Weights of a small image embedding model: soap at rate 0.0038.
Rows from block 10, named by matrix and row number. Rows with one number belong to one channel. Each number is 128 + 32 x the weight over the matrix's rms, rounded and kept within 0 to 255. All counts start at 0. Numbers have three digits each.
# convs0: first 3x3 conv, stride 2 (model.blocks.10.convs.0.weight, 240x128x3x3), inputs 15-29, a 3x3 kernel for each
# convs1: second 3x3 conv (model.blocks.10.convs.1.weight, 240x240x3x3, transposed), outputs 15-29, a 3x3 kernel for each
convs0.121:106091101141093105150192087146149117147189109097175112118086097130153159121094089092138169124139129171159138098142161136077126065124098111120088149109137136177153109126110154100097074165060169194198189080104127132133109152129114080138163122126049067061109093120139205113135090096066146118140146116130080128135129128072096189093073220168156127198075121099123145179047098116106093125181152105069050121113155
convs1.121:134139129166132115097103135146117155127141121107102181151058124105188226096063085115133165095106136169121177098100153179123107085143163128126139110106127137113076110156059168100100196099113162100119119136173128105139126095159083132137115160090158115095132125171169112128153191144140116112095089125073155148186144097114159126145122116087102115138140129123083082170116114137128118116193165181152155094110107
convs0.122:104179190147096179091140052093126097143085126156155148107152119114102091095140107170166133112066128098086117163137168102142091130143090115138087100140139182124107179166095178157167122169099158151077140110117196151151141132159100119117104156132102159147135171152130070140088103118111150109122168061157120106125148078181148135164203151200139103162070125134207115148116095150083102157086102164067150184162093
convs1.122:134088104204178156109096173125174210111168095136119125142109115099127174114129153123091145114150122096130120118152142092162141123103103130109078089072088128158060185116098119109105138147094120075131103080143086148159171126128083145117103107165171115147143128081128136131057105107165180186172111106127099136120067140147156099161161167081154117098154118130168091120067159123094173153126119139048130123164140
convs0.123:199119114132150136137143136133078117137141151144161083131157118139108096135130134174187146055108074059127114126173090125086160141078095160154162150089113120146101122162114091077134135123136115135162149152144060167074175096114179114120087143141099115109081189141131132104136103080112134117212194079162164071096109090109171184185131159128104170073131068110085092123162087134121116165168111107156103130124134
convs1.123:113114068159136114166167119219092123154123087123152152080121099189137180128148073089168137106181096089160175099155134057094102140125176152171136092149058159060131148106112173127056153117150082090158189108134136103121090107086102116142152184151150159058042108179155169136130125201153159170095144166088115146162111151126081147153113117174157197125103121146083153108124108166170126182131154117114172102098092
convs0.124:159090132107111108131060092131129143161113143126128138103086124117052094110154100085123122140180130147146144149120137064089083159202170104098139085255117202150091150164128178060162156199189164105077164140132126096097111147098161126101180136090160054133151149098132139082100130165201155114158138138157095073145133119106136080130144070096200133094114142087162077101163133095115162119133127117092153134195096
convs1.124:136062120109094175098106152133130105085101102130117176153133106120145172093105135105149076119140112104134134149128157149143089166136129108160111177120093083099099164099137133161120103133146120094115146073126161136143177104106122117174192183085098116127112148164129073109135101154105143170127092114098059111146194138114141084107088072178161103151117165078143167147145161158128198114121149124113143124135130
convs0.125:092110133126136137139098095113195066148121119091110179146084174129107091059203173115166141144141160098092155131105074109117111110174136101092155211130077084170152148120148145121105158149136201116077215127142136101071134094117128097068156118123134100223157199151079134097144136136076131096102180122098139107133076176165133167156136158099155149096089099075105146138125104140146164169155095101143115237088115
convs1.125:083152186110135123095157153079143185136157086121108105084092145152103157142134109215119104092112149100094176130144154140136123119133126120087170081158125130128132149112098124154158129171125117092166175087126138129172198140146143124156091169109087120140133117159146106080102125125115124122122110164149109114067159103084132174116138105083120115144156123098149169110146155130147099117164106139117141172097125
convs0.126:093182131101186112140101096099156057124086163088149099082108171106175054112157113137102074162186092163155104136139117151123119122109139090142114148155134115116142132104151187114141125123132099191104174092101159101109122127147119069145136104151114204143135130107138123111105103124116107128173153059088133121137074085153174073119131186142186141157123086133133098065116178148101106079138088119176091120121132
convs1.126:089121205172097140138114136174159072140110116122151123125154179172128098102155127130148142151174156113123151207210130149115053105151187116124152132102084106115098107148086113107117120097102127199149143110096131117120098094119136131075156109162101110127125159086120151076135131115080160126131150114154076090112101153087105144131083156085123136144116116136115146108124189126172119094121121160115115161140119
convs0.127:221210216125112074112129131179176109151136157197131123136100133146108084099151168085128078118128170158156189156135142070146169119119120136067117100153124071121197121076140104133118179142149112100089121150045126162099181159147124085084091111124154122065106125178144148109141204149155168111163153144205180056128105068123131161111106132207120117116128137145044101099106129172097121126141130109157120153160000
convs1.127:089157145098165098110120142125060104143129125132165141111175168121088138142126116109120128168108072145092128181062065091095187143151138142066163095141124156144144148164172127183119111112168173153126177146125161127117110132138107136188084172160160130139087168142128131130107086136171157132166067105179132178144145083192153096126104147082133103130125158081123135090174128133112155114093123117130114161116136
convs0.128:131084114107091114095148155141043081138185130110146153114102106079108137164119114144087130194134136137133166120171150097104114128148158098111157162089112096162188117086122168138089151101086087138144191142072115199130112160095121132182107089181106127152116136112116091103179146180122105101140115124096068123141138162138075119164121098123130087145143148103161148083082123142105133077094143135168157121160150
convs1.128:135116163195091107170135125120164173151163165078143093113118067154209141176040106102157154129135098086137139132101140169133112090154117119111113063094100151106102094130164126092131137154125101124147141132154125224148131068126152143142131158147087095143099151143072153125114134105120149122149164119132126140133094164147140144135177139162137161118180103105173161163148143097133126196167152120117175178154147
convs0.129:240133157208153103095131067113100077150091126127171171128155173119113103215153095115129120161140132115130104086152170113167126073092129115139139156133120177098098142146095157131133098057133074135118182094142144138097126127160111119200137153161156179102106085072156099146115139110165132160171116143117110156147095104121115143142086172163125090139154084085151141055137098111147141113069158089176157102125119
convs1.129:131112162139155153105109112110133113119101129183166145159106203107141110105187091154105089145122105136122133127117114177147135090167081062116098117115151183090107128115140122134103138090157115158082126103162133166151167101142120066120152131171124154140101129202109117106140117122115154091171142181211160184138136077123129132113099098147162138131091133058080125084123116123095161111192128161150131101075119
convs0.130:118100182136153099175142132147090118085153147147107135161109095145105124190168124130094111129189129155112156120098104146164098115161166073191081172140112118171125093127102152066079139122134152063132158171114125156128169086109084154144143157102100090156107116130103146050138163166148131085123127251152100122152074160149126070165067114141092116170146123125152122136111173131126175094095124116128138135096175
convs1.130:135069165122119091089107132126117115099102106105097129169092148145175141147071113128112096122119149136137114084136148200113054174133194163132126101115172169167161191118078100079113154133166119156127123149097092119119139102119185160183102177204135060140176160116098117111215185142112158089075119155116135123163173113057158077207130117094117118100091108185120125117146153128134079143168146182108168055148148
convs0.131:125166158055140109149088120104146154154134139128158118121134097096109095119149059067121092128134092187142090121073131120131088148135141152151146070189067170060170085130106094130111121100140067104150152123069093109110153119128140170096150067147113144053093113154108127103115122081133125121089110198079131093121152119151124074080134112106135090160077108164190180130166052144117154149088203135164120152129155
convs1.131:162105117154143128074109138182167109089102126137122126146119132175107161133116103110143157128132131110139171112136116133084082144103170124100108178140115206147154141071105087187150115144120155104127176187193104148095150122083118172095161112188095038163151151119085128165118106171131169138089149043160061110103112147152162059119110118082149147118137123087122095154099143072075095176109117120073139092110133
convs0.132:122141101164170102143164172131183127128140147127139081143080157163091103149140096112070155127164157173084110120110106122203108130139172170156125140164084114131146100091105159138154106143125117084101092145187206091164081103147156106191168085141096150145133105160147145133146172126138147159096148074103114162129165125117156109129143161098195117089100185139091094142103165118110123118170140158108106122066095
convs1.132:086138093109130165117170181106186176131107123106082098167119100118101088109089144094140127168128129181139115118179111186100147111154109108100158117134135114135092128103133123138109125121114107112060106066149115138113134139119158115099164083168176135131130121028120084128130135144156212079121058095155130170168150120171120131141038204186102147160129167162170124134129152146199185193101118079130151133113096
convs0.133:125097153072149160100158101109125178144106169121130153148166100136142134112094107104108114113139118136109094128165164148114133141171097115167111159112234133111136116008064142119158131159154115098129197114130181127120106084135101178117160129128133188090136111083155104121068112173109160135147142123118069155138138135141143188124154128161123118109122083193112084134137135076172107143099099123125156157152121
convs1.133:166158081133135160158161075154188146157158153114129136154061139175094144155113113136091149112096124126125113164123092177081139142170177159154142159159134149091129118185170162107111088140129137136129098087123125121120107111142141113133144096152114098143128100158095071172144113120107172175103082110139197154136158102173095096124099166130101154138154130168140162111082143123148129152111150169095122201149146
convs0.134:081166090142115162190138126112110178101191088119083136141132169114101174117193123179083117145093158122150091115086125108143195180066135105117152121103109179166088101112107165148134115148115115100160184128125116121093211168087105113125116146142154162129089099105164131130098096132112099107104132107143128102059107111137153094163113148118108075107153224173191069124062166118090118185065176184037109083127135
convs1.134:176131147088154094099046160100133132134107134120123121194100101129134088125122118127099180107063173134215124159120140083130133112143164091119111160143117067172176153101140096092090143045154158095100150143080136090111110133098153102079141106168093079093140107139058203146100121092178129117154114130086138106122118133214141093102142150106114125155141139143148112156166141056146178117129136149160149138114080
convs0.135:148138169148123124119129132135112151083158111096151121116109104114116085093093124135135162122157137117138095113137170121114116109132104125122085159126135123183126121060108119084094159083097130114160176101106091136153123155149119111128164115118118091108116077124138119153117113133084130122150133147135181158080131094137087178109100096166184127104110117180101126153128085124138142113128118156156081100119095
convs1.135:136116138129161137143143110151142126161111099121161139118117112140087131102131151117140132135091175104121157135097133101135153163150087101069018110131127184131209116127130100129146085108126185121162162192118123115151169184091126144158147086140143134119157106162129169150117109105118124158129099131097142092153131118134114168157135150150063120109111167137076128104125118121127148111166137102158122157156143
convs0.136:130089151175116106096124102127145162117160118098119115090117141154135116142110168131086132171107080069181180096189137076147128132133101103146127088126128155154136169073129112066095064123073163144107178106158104158103169129092108084159139197052114148097115124108201143137141084132103123209198044073166177071069154119191121161195126135130122102107112117136099106116114104132125181071164102148129171098152090
convs1.136:116122128065151190092137082112105164164127127188113111195109178086175124131108104142146144155088133172102105128149117097154074142109135157123108128111144089166141086116132153131185149118091091126101160103139094102166156089100127147116129139081139119116097164147136175124126105147148139145108100129152152111085076135112139103107099118124104127113132148118136153132149111147124100119169087224169135159123177
convs0.137:139069089050156147153125096175112123100131176092128121180137105090116158132118067102123190118164135126213079113107147160115202128127165175118035114101075088121074144181150212186170191138107192071151137113111238040166096067108119117131124084106173108130073126121125132150100151154128182103111110125101176156120166121198133152095170183103129133095106130153176130189178127110084045126152083143098107092082077
convs1.137:150133154100086164079083174117156146052130198128155083085133132137119136093112155129138171205234138067189156131122115146196128131083151101114132113106174121122076146138116161164092126088133126113139094105184110184129155131099171156117126137105143107102133177143142147178079124106137116140129146140128150126119087094193059114085145156084129185169094146102158105133105109171098172154166137105121134140107086
convs0.138:106113124131077131143143160070123136132128091136112135196135137105136032067087075089118135118104089119163109248155137088108131105137092104147110198141082128152182096112124135152125164152086240125084151091170152115159098169138150120106115170126144077124084081109133153056120126141135126194090158155119060114065081133172083128076072180091116116154091085167122107219101145090168185109126109141195074185130134
convs1.138:144157095156160089081095104131189155171141127164091106156178130125090148155181117130139125094094156138125096074170187171143084166089212174174148104188143164128112084121138138146122140136126083133213203071097040108095135139168086156158128107076225171169105060110133185148157116178134095150129152116123149097134154095096120095120110138091092195073072135135137138105169112143133132113170125110127140067085107
convs0.139:084100160092118128122142141116117109102145129112124122153156082126114132136141130075110117150138143127109141098104190078126107125125132107081135146197154115148110109107111148176154188147142096153128116098089084108156123087141097134150110136097144103104140140130128157122142129123133097119147115088079132150180162119174077083104197128208132135167122124153127111125169142102083106094123110145127121163091165
convs1.139:108156113142135127152085108109086090156094112138158187172146144158163124171115146117154115141123077133121158110121182166141144146110072159096115193117087142123071142124104141129147099069148124112138102163094099137195153078151146130178110107120129080085111113146132186106128187123202164132147120142121115155152155144161125181161159153146106148104118076092167131095145069078055100138123148118182152164109092
convs0.140:130075112167133178118134138163095117141080144149139110110118098144193125082110125131105114099196166121149177066181173083146092107132160103148171100084188109111149170069141113177120126107120119130085178102108131144148185190085088188160121107191169119103110086131096134163137127101148169113138092132121111112165143083164157117106100097181099064048090092108116121098194151139123115137152133087138133133155128
convs1.140:132152150132124121109161137097154141174133160140052155157122152138186107117148122130134156158131123138177105119113085165162114110125118122146156109105144077122139174101131085110181112136126129112135089152173154119116145138119100094147101115105106109174154110112157073111083130117128117158126140125099054152180137102113109096155151187087109142096064140129106113162119139073224193104113134120117113118102149
convs0.141:202163132119144104111125106120174140163135188187163128135137169118207163119144150169142066161130120117167173162156124130152114085114163159084122184068137147167110087090088072144072136158137093183127134070135164109092096157178084124136106182094124117102131087095135100144133123130123170112133118090134185114118177167135093154145160109096131140092105083198120075119141142203089113200148113140120175093164129
convs1.141:148119022126166167226127089062111169148161065121111118179135160132132129073119138126124114221151091161049108184146106119097105091158140117136081174139110138172156162184125191044122103179174101142182117141099100122139180129209193093140063151112070156070156121108179173103122075130133139137114185121139170103166156111156180128115080115104153146084113120196155096108161104146142077109153185130185144148166184
convs0.142:097075078112097153077124143089113147115109114109155122117153152065103083152195148093143197075156161148190134099089110143135137142126079080095125111106188117134066122153070101114078153128138130200076184120092174105127086078170108103134071112120129173083118117141148136148135196153160150143171049111172121135117060102128127142164121173109132072096132086120101138116096134153118158133092078123128139146200068
convs1.142:081175184184145148119090128157059160086126204093205140120079134166129131123164140117132107142070129142103131075110106163167137154111160159148118169116119150104108130111079123111129168083145112064162161205116123105093138144168079203148157072145140138101161117109158094155146079178148135078066096138118128121117154148124056126081102055109097104144168178136156163111120178123194101184131114092075084118162115
convs0.143:114150136124108090096171116170117193178110142107163085154167122124141155073099120104134114080111160131096090143117166108098149128093140127137141134075139128136103110112097121128101094097091100156143105151123148157134111136115173122155138160151140090083081115140186134169138152096166147150129095101133146141156099152149118137087142100088141108138139117165110110067140137166147105159134095146102135082105123
convs1.143:122139144159106169150149096137200175142124143109147129110125126142180155148085130098128128173142106125144098170137103158157124118052092142167147114146136177181207117157127069070129119132129136098042090128182158107120064156120121123121158078081139051149135255176097122051136125107148117109207130112141096165103101185122106117101113205096137119092075158155162124112123128134139118154138148160165151115154163
convs0.144:157121087120054065144132107139138133109162168157141116155127082154144115071126108073097138153165121167131153142104117175084081155141158116145004075120131125154171158090145146138126112123121124133115175088167100117074186140095129133094082088072124091206103115109123143143118129065121110139114091113092168093099105238182173125086140136090142145145128120144179108103138153148138167115111105126117153199192137
convs1.144:143109103133132209108123167082098108140130117169181168138113159108124127158167158130116136131116095181160142031169139242148084115044133143099136075129105208197187144125107163142083084142098146154146128161090077037120191138247077093078165082118091089191147140125086161148139183101175138155138094080115134103124132176121106138138104077173175141147152118133095064147143144111106141179165122129103140150115119
convs0.145:179131124131100140101127117141138126106145149119161118078072145141154091144194115109132134166178125163169124171197093091108165069101115162114142200114093086120144164123102177126120108100156101129151149135112109114123135111133095081118074147128147152144152135121166147130114121139123119141100179133139157141140151084159123153132135046168150205174086110133095105073170157124163137213140125114101101112142044
convs1.145:135062152162089170124101109060151172095097102141090083129168147098129142119073115176134104116153081182156131110155170145166094186107138126098138114153162135159119086140108121093116149130079094144131171109136149198228105113125063120094153176158068084121140110094154128108144162069130151098150096116126188124151105071144122137156135109138128178094117190095127111160167100098164092121180090121139141130109179
convs0.146:165078140065097154171070081136155103122079215140135146091145135137150067106119118102151114180117090163155123189097179049086134095216107159138104189147096117084143109106165153099123089160084107078114195127098170075146100123130094104122164121141161132188147177087103198118119085096136114130097078171126142151166200121143101158105139149136176170155140073094100163070122148179099153107160120109101171156103080
convs1.146:130120145151081137143150138081110159073086081121087146100158114162087152111108090114122115138103100130163112135119142134133114177179158102203126107139152136125097125188128160076111133140164155114127114127153132119102086092192123157105167129179160184079082123077176114158130143105163129181116128130103103164104139117198144145183141130095122150080102166134090137153139154116162133091128085147122106127116088
convs0.147:177126157112180145121151116110151062200122093169107150072080164087161135112147142112074152155079152102112172112155140122108201170155176124068125109159196078156192100124151149162059127195122122098117104109144080121136146132150064106087189152126081108168169148124139126059119171074175096114137132167110077138167134106139071156114101085091114145113173156086151159142115111086140143133089121143135117112056160
convs1.147:102215173151137123100144113140155121141155084105161072132141128126116154174116155160201108151119090110136136149180109082085091103169199127137089155124114150145096139145172083147107161088156118197093159164219152093139110127146106124152094157120131141159100090088183116129192062139109136127129117159116168111140122209134162143115181207188147123076147133090139156055137149103087103140176106114117196135134098
convs0.148:101180088127131136145110104101148179167100146103144102116152155108119133107144123149111147098106099146162109129120088070133179164126112134125120150125113118168125182110161113125138109149123089126201140128126074135118138160114087111133114070115134190113117101168101138118168115204167078125159133096089148205104112143123132109141120164175137087068092148140042149130192161161103075144165116143110135112177171
convs1.148:132161094107140129113141108126137103108130097132121084089107192167204128097174149093126170093145110147175130141175108134152095061103142161116104169112123118138107148070152162138111106134165116163179149122111079127081081114152142116163122075143143120166156165118106142137172222063162174169100181208120125128188117139094126104140215156127179090144074150098217132140113188112113128153156182150125133155105166
convs0.149:171087122214080107154066072112178139154136152076153091152192088097117125145122134143128089085142156069095157185146109171105121079152149164189089050166161044106113113145167078104150180172132199116087105104194161167153086179119138165117181091118170186143123075120077165174122098120145167153187114160176097147138182180102126137166136141186062102094129070143142145102089076148098159119200100121168111142131130
convs1.149:165245117158115103094185081110116179162126099120042141132129131110114190137123061108106123086143141148061149153168072176094113131138112126108180143154112070114129105178130123111118119124118119143136035106095143133167122111153124220113207115143180177132153112189121122066124085128141168104091169143112122108131167147106132178133093201060201173157169130170089067116149134186142173101124145113139109120144131
convs0.150:116141139127119147109123127187078138124173124080162138091114107107093196103144113115142135056163139147080115137118118073101117117146136134072152113133112059181071117176102154101127130116133135095157244082089087170143130117079137169117106143134143160125139160166102129129075136128086182117159176107127166109133191130135107136161080069090142115133146084177159167146120060055159081086111126162148117053146183
convs1.150:126112151104115122136177131118068209112146132116119081084182150198056115102162188137177131122095095123115109145122146104120098175171101082117160081130088132124071129050171164129105126117129153055144108104147091120111084129125159163163176138119095143187095085145145160147115102164127129156110128157083134106139100084095116094127127150121141210136118164095118157149185149111102145189147088109135118137107087
convs0.151:178132149115107173085088167149087116119110109140119150102068139101177152130141124160100090124085151100140182124130085167133074127137121106092140149150155149104143115113170161139088119093185168140092081146133132120120121153120147082115116108116150148154109141184192126142103113136090139057160211156107077161135087119134120164101092120105121136166134116096108100180135151131091157148117108145135138114069155
convs1.151:193071142121100127107110118119131130097063131161125098105150141130106102106131118102173076116200152099170093187164143089072111172126149135114104132161150166115093142110123119163075094128106123145128165079115078115135144194097086102173143099085135134072058138186118145132139139120208113187132167102143128087128100091115094096156120035169127196131095095137159114140162106132092104163115193138134167175160168
convs0.152:104133084108171050146113112109149129150070140133109134163138125111100078106113100093145110138114103122127067116223101096063221058096098167111126110107135177173148178158129161104115176172137127138127117115115127106118138115112142108115182182144159102171135143138144123078083135193137131092128086100175152099143167111115202083146139089178103107146048175123102042144148129080151113105120203119128129164090108
convs1.152:146087118133168124168166168136116186193124124154057166226130180100176134139167089065153125131160193140133119116069197124123079097114156150090092091162094129109162068174125147115148083163117111147142147143075134116162146116114155164147114130139139119121120176167117155180165117117115148104083140173126152135129159125102075135091123131168132143093126142143135130147052122113081144142154126151072178197115165
convs0.153:116069167146115145100118146065138130104148076089124137119120128116123143122116078213140149154166102134129149126189172168129116175141124104099063171127098153144107206081045153090128139199143128032148135195124140137143101086156217162128095087128128067080115127125145057168102164133137138122192129129065160158120140119140115106107112163116121128138080152121160133130164164079068116078140141175103142154112154
convs1.153:119119122094132135133179107123098092129082164140137105133152139161117177132088145100151100156119062099110103166081143066116096043156160104141148144111092162166105210087130116131081124143070151124176146109127103174138128174082111142046130109146210098110078169096143081141177088190172163104105072080126104073161097107167086136134209068086108068150115099117101174145094163131087156104134132121182145098095163
convs0.154:152104124147157107120143077181117094230093154152123143142108173172154162108151096087133113155105146108128165167107200101089171134144120156117103105154152120123218126138166106157123137118141113120156103164141084158081113107129123100153122088179184128160095090135178126161170131173178097157112102155197117120156169047131128175160108117105141087109101167146084117146167105145103088061107117156120125138182194
convs1.154:127125121124099111153085168125123173118104120163192151107141120107128117126085203142109171053106120186151134114136142124144155152125066090096156116083154066095142091116143107109040191144207175140169140149163131126100136156131172102159111065198213157069082139096135112130068137108165126124144151081140098105118088153184142139159143096118162146070083092142166170165088135115148157139152150107123129148123152
convs0.155:090147117103069098155139125142162130137171152135176122123147083163115135131085096119094146123128142101115143118144180124153123157165094119106143072124169121133163173032122116139159131140086149126153131179127178156120134134149087124190116161082111115156148151121115116095142121074156094153158107129144136197080148140090125172133157132102138204111106168139134089126186113134197059076107166183189119122132109
convs1.155:128106144127100108154082132138099168120184096135102105106124174140161148119146136093128111075121157124140127178192213119127090110186188132162124165096158126105124116156117173131151096167133156152177112114130145122113118116170114137148094165110087093109191089140080119134131105149108142121093079152151163150100089171048125098129104133135133139168102131123115104113138186140162140134071099116130168112173134
convs0.156:133124140158143119082110136149189101154126131148126137195120086112150138137118098146100093163138161122175109125131131171154151118140071139131180119150091151173104208131103179138188140146123109123128128100123100155121161075180083095128108149095096099094160078128141132124167156146105129096119107094070125100087148123139166157110134134121098132050117139161125126198133149095124072124067065091169147098177106
convs1.156:142155204146136148128111134088135136086133116139138126125103160097137133128186155149181161095132106131119094158142188134108140126134110150138114120138142149136152133073188127211119119090168182123123094086134108128090118143107143130184132131163139195140097073091142100097147129081153192192170107145139139079143108125113096141129140153105110132098124143110104107093153096109110111110109073141204168117117127
convs0.157:139117080097173115117156140132170144133144131143091148152156100119122061141102105099127151120181134152120141117159116122137132123121165103184116128159184107082136137172150137129118118140104099097124142146077144099098128100130145082137102121143127102152097194117132118089187160133178089125112055127114164052117100124134153156097088106147113146110127127121136092112197147071111131139081079197137072167147155
convs1.157:158122128145089151135107115119147117141139109120128194143129085144129120112127110140127159159115078145125122175159188151131085116085172168081086070131150213125156174098133150153087202152124180202163119176103215133164151103110131163117092176121187079082079116165213119092076196156148132137104123086121081059109133140220167211115142143123149158165136136124102132072150171154160128123120114091111122106105129
convs0.158:125145121152090150092132075069122158194123125192170114165129123121140084133121135193094128097121119131120070095175187101143104135069102141113159137158112101113112108073072165130104091166183143143091141054145089139163103111211172169077098084089134163174149190119153146121068152105130123072164095170143097123090150097137122127153087075220104089083107186124129111111090119110147085142051127109156103078200096
convs1.158:124118103124114166183112117141156087090109167119214140206087099087072110163234184159097123118155151081097101145154189144121181162122106145154153183086087144142125150140158119084144117096074111117141145083154186120129117155111133131132131082129106210138166105138063142130151062116138189080125142155120147028107119156175176143140106147147160143123152179127117070143137121139167139147146181148122143108025112
convs0.159:151088133125164094122170081165133096139170117188151143131132108138134137130092202159164104123114114182158124115134088087157156130136123066093143146166169135180173074137090106129142158082166146087122119129096145072162095165139101090186101137104144055058143167128101155109156111121083135090107121153110165113141104145174137107172139176116117118098113158070139164123162163141111116087143161143138130071131144
convs1.159:054149138169066093148119117130150097111159128164135111150184095087178122120105058168101123117072100078156123088105186101153153191141119124117146157082077159119137159112190136088183193109080166090141092187147208098155117147146149062144086159120063135153177093181136160035128182149143106104152075111153130120133122110147145131115178060136138143160141103128145197065153114103163128069176212148177162208098134
convs0.160:081102219095114105125160119114077122189165139159093084118160132115159072141087074137159062139127098120140092109025119101054128156129179105169092140111149184149154141145150130086122085070140110123158141095072096156053137140191111087113160199134162110122160108113124137146125145091127054129146135115133101176146152130071120095124160166200126126144104121192156132166089176108165060109216134113109140116088149
convs1.160:141117119094155082130130107101121154190140149153167106132107137162134076155064166179075114185081109159136130147110118128071181114142104107084107141156095150110159104125125114167140163125125155161132119082109158164121105082150160158107196141140117142152077135130185167088154116154136145162149115094113109162170118104115139068153108137144124122149098089120156138102150171145109098168126113125142090165159127
convs0.161:179183104079098100098123125086158156137192170106101131169156131130078170110128102142150155131105138110118152102108158123080135150160173160165118133082122101107115104080086191107117152108183128166106117130101112143135116120098126142124174054141131211104117090123166139099085086143110194109089097150121196150145141133133109186101055121211169132123122220138134121145131132116163124100091143151131140126170129
convs1.161:077106121122177146109135176140118130132121102091148106078176103191142127108099103055145143105087219083128130230180209107123100153118118161133169136117101150078144113148135145182078154158124153167137127073110159100083182116080142124081085099162159095143092127142207186095155154140067118143111159115221159154120116128144121175114132157128116179128130108128126157137090156145162178159105118135135146126139141
convs0.162:111137126107111159125112113158137119138169070104160124159163120110133169138156117080186127126130149171051115120195166183059133122169113088101189180115083136113137101157136114146117115135105132137114119100084114147177079131138119138114115100150142087088179108105105095172168124158152142112169083086134100134161134115151125116112122109139142082122157111150095091159138169149118078156131121098131116129132113
convs1.162:124132119067100171141117128135143107136100110129117083128176112120111084100113129155082132126117145128180145140127095170199156071142096133148109147170172134138180106176073111137131122112151062115164079154142212075157124147109103054143155064148121150157181134100048129116059115134101151167140188142185126103122080071130186173135102189125135134097112170142119118151117156135119140155113123137107117090125139
convs0.163:116119092101089140153125118159183115116168135128138136156125095138141160091087188155140120097095124119174114060168123079097147192139150118186112130180111104099136133153133113121151166129119140136099128141147158118118080097101094143089153152103102158121131124139124155156072142090086126165212140114159132089139138119112135128093146161178136067098108104103190150185098122089101159166129128127120138155124086
convs1.163:103095156161102072108113108132107129114131124139100137116148109150120099155139123133117165144105155054132192137155197065109165201115161173112108123162177194156168120151074094116116147106104156127188163122053127109107125112140117122108121146146084159027191124088078135211154083168162106086149116138108156172138121162139134086115152149112123109085165131125172162171126136090173176059083162141166060129086173
convs0.164:113126083094113121152089174165155146137129125094111158130134141107129132097117104122148165142148102030118087117133144162121118092134169127156102167140123128068152130152172152140114095099084085147151132133115112182133102086154099198128130169127184143087121175116086094132109138102104118125166081118122111135089142205127136154112107178111144180142155098220131134160179141105155128116093135148142162117145211
convs1.164:167163173145085086084148124132115115151114144089094091126134139158103129130136212149102107079182141146095105127129102165087151130151148132115096137104129049092098161122129128154171151085165125191156096075108141120129153113137091107115115128103142211122067097095179134161059110156155156081072112117130143106122123098073105101150151157147164100127163089132157136109141151079166107159184119111063161128129157
convs0.165:143116127091098159112113171095157169101071129101168135136130109116135120126062159159120176124125138120111152148123140132135154142119198142181163153066114145176162186170160139167086137103159175099137082145117129143121156129168151116113136132114154117084168146118101114118091118200144118162080156123117108150155168094154096095094166097104137127147107139163143142146181081118148147158092123131129111163168148
convs1.165:140094115155102150098148149106104147109169142196065157129109130104145105095184146118116104097125084078152206060135092169104115108128060132082128141159129116122111134077157114152151130155094147138189058111143148156139150127086116161093167130118060139149141098149163156163153118127117123151139134163100064124111138126153170088109133128173173127090160157148172096106144103150125132063150172154183159116086159
convs0.166:110139074104098168074137135119132140146094060129171123138148097185141104129099110124174130116191117168119124107111134132136088131128056130159225139189089124178136141151121228095106166143116127135108158128186104161087077114121148144129131118211164096106139158105111176113103081072140166143129121115140114125179161165174118167099168095089139074182102151095130122100161105146149124142138118138148119085121113
convs1.166:168089121154070135103109161151134140069119186107178117167047110123104166108139163159150137106098124140108092146114132218104146095094134164149084158152159156112078044139116171123125122124156120168172112105108160125172137149137193149141087120124171114138085124160102112193093123136136071124081165127144119172118131117175137126100155085136159091139151078128119113058119139130134123177120158090174122157199110
convs0.167:114165120209114105107117097141092186133163146129071127205080120124168101170120090124171128099110098155136081149154088124126133158085147099118097093156117153083179137148117120098131087121128135160118119075138135137091134133082099110131131089115108153166151107153125062129110078091114122148131128180076126186074118124166102144117122145091161074108104141122103120118150141176110080137143139072132098118104105
convs1.167:107114091110100132151134119135128145114119142142135097131173093139066079131084143164148094124205134135085100057107134135082085138196136152099105117119139144161131078135078114141165112106106102147086091158134071142148176132166152073163178088154056243098151113137189077116164153114110152142079129102131134136100128126109135136182113139073109115091142137135111147152115134150102129108175114193163109157149102
convs0.168:112047121143135111134082142110095113157128190148121188161112103082164103126098149112087184106116129108123195150169131141118168121106181081097113144166070129091086094119118138119111162162176212119113110104113070156143077145101105117132210165120066084110102110073143123090144064151249174101160120170150116169130129160155125138110094149109148137102114071099118144144114174048144133190129149093158071085148115
convs1.168:157153075154105154100110105167085115131125152122094154133151049133049132151099117142132182213082174148110200207188072158135124198104141098112130148100110146096121153113128140129117139152130104082080107130059130148171170152122108124159121118125096121185152059141184096132135135114117141169135140117083118147106143112174107123049125099115191162068149120127147168103088163163127124119171144105120129121152164
convs0.169:181143151114126101102107219157152136106150124120156129155125121122128181149099114164139165122194142108093098117057117149137149138174131130109094147127131059166131119111201109082108078101086089101117174125145117140153110135108162118166104158156079134152139176196166087119176145118133158139109128165119154105149142129149140066054114134144142094031154178123132102075148149142120131101148111103137218118082078
convs1.169:178167072119116144137117100086150173130130104103162114157109088116114079143161110154141122157117053088186127123161137122106148147125180138117165119126086169125161131115125180111119154174169133119099067084119121183112156125135164079100132180129150134115176167135109170083096175104083118127143101182150117068104172082126131148116087119098093080178147089093152099138085160128084159117158185066132170188126114
convs0.170:102133122081121125105115159131116109103136123124129141116095146120134145104103130098157068158090093085119223142113158107088101086166138175079114193172109131137146090106176155107106141098146151132129133141117175154118117105201179141162128126163180099106167031107114159124155141093177193168109120168076167185095139154191173129156133087093147134155157107162100214083130179134167125134153143093120107116112145
convs1.170:126089122128167118136134135142096129129163217139087220137141158148111139180136120149112193134148181168205150090169128191143139074109108150098082121165126118144095112088134108074148152111142066145130102116120175165139082113194160124138096145144187159028130116184133132096120124154114090125095123116095147145182156113134184115149157079097090139164130170161078109157061147140158110094119131087112111093107044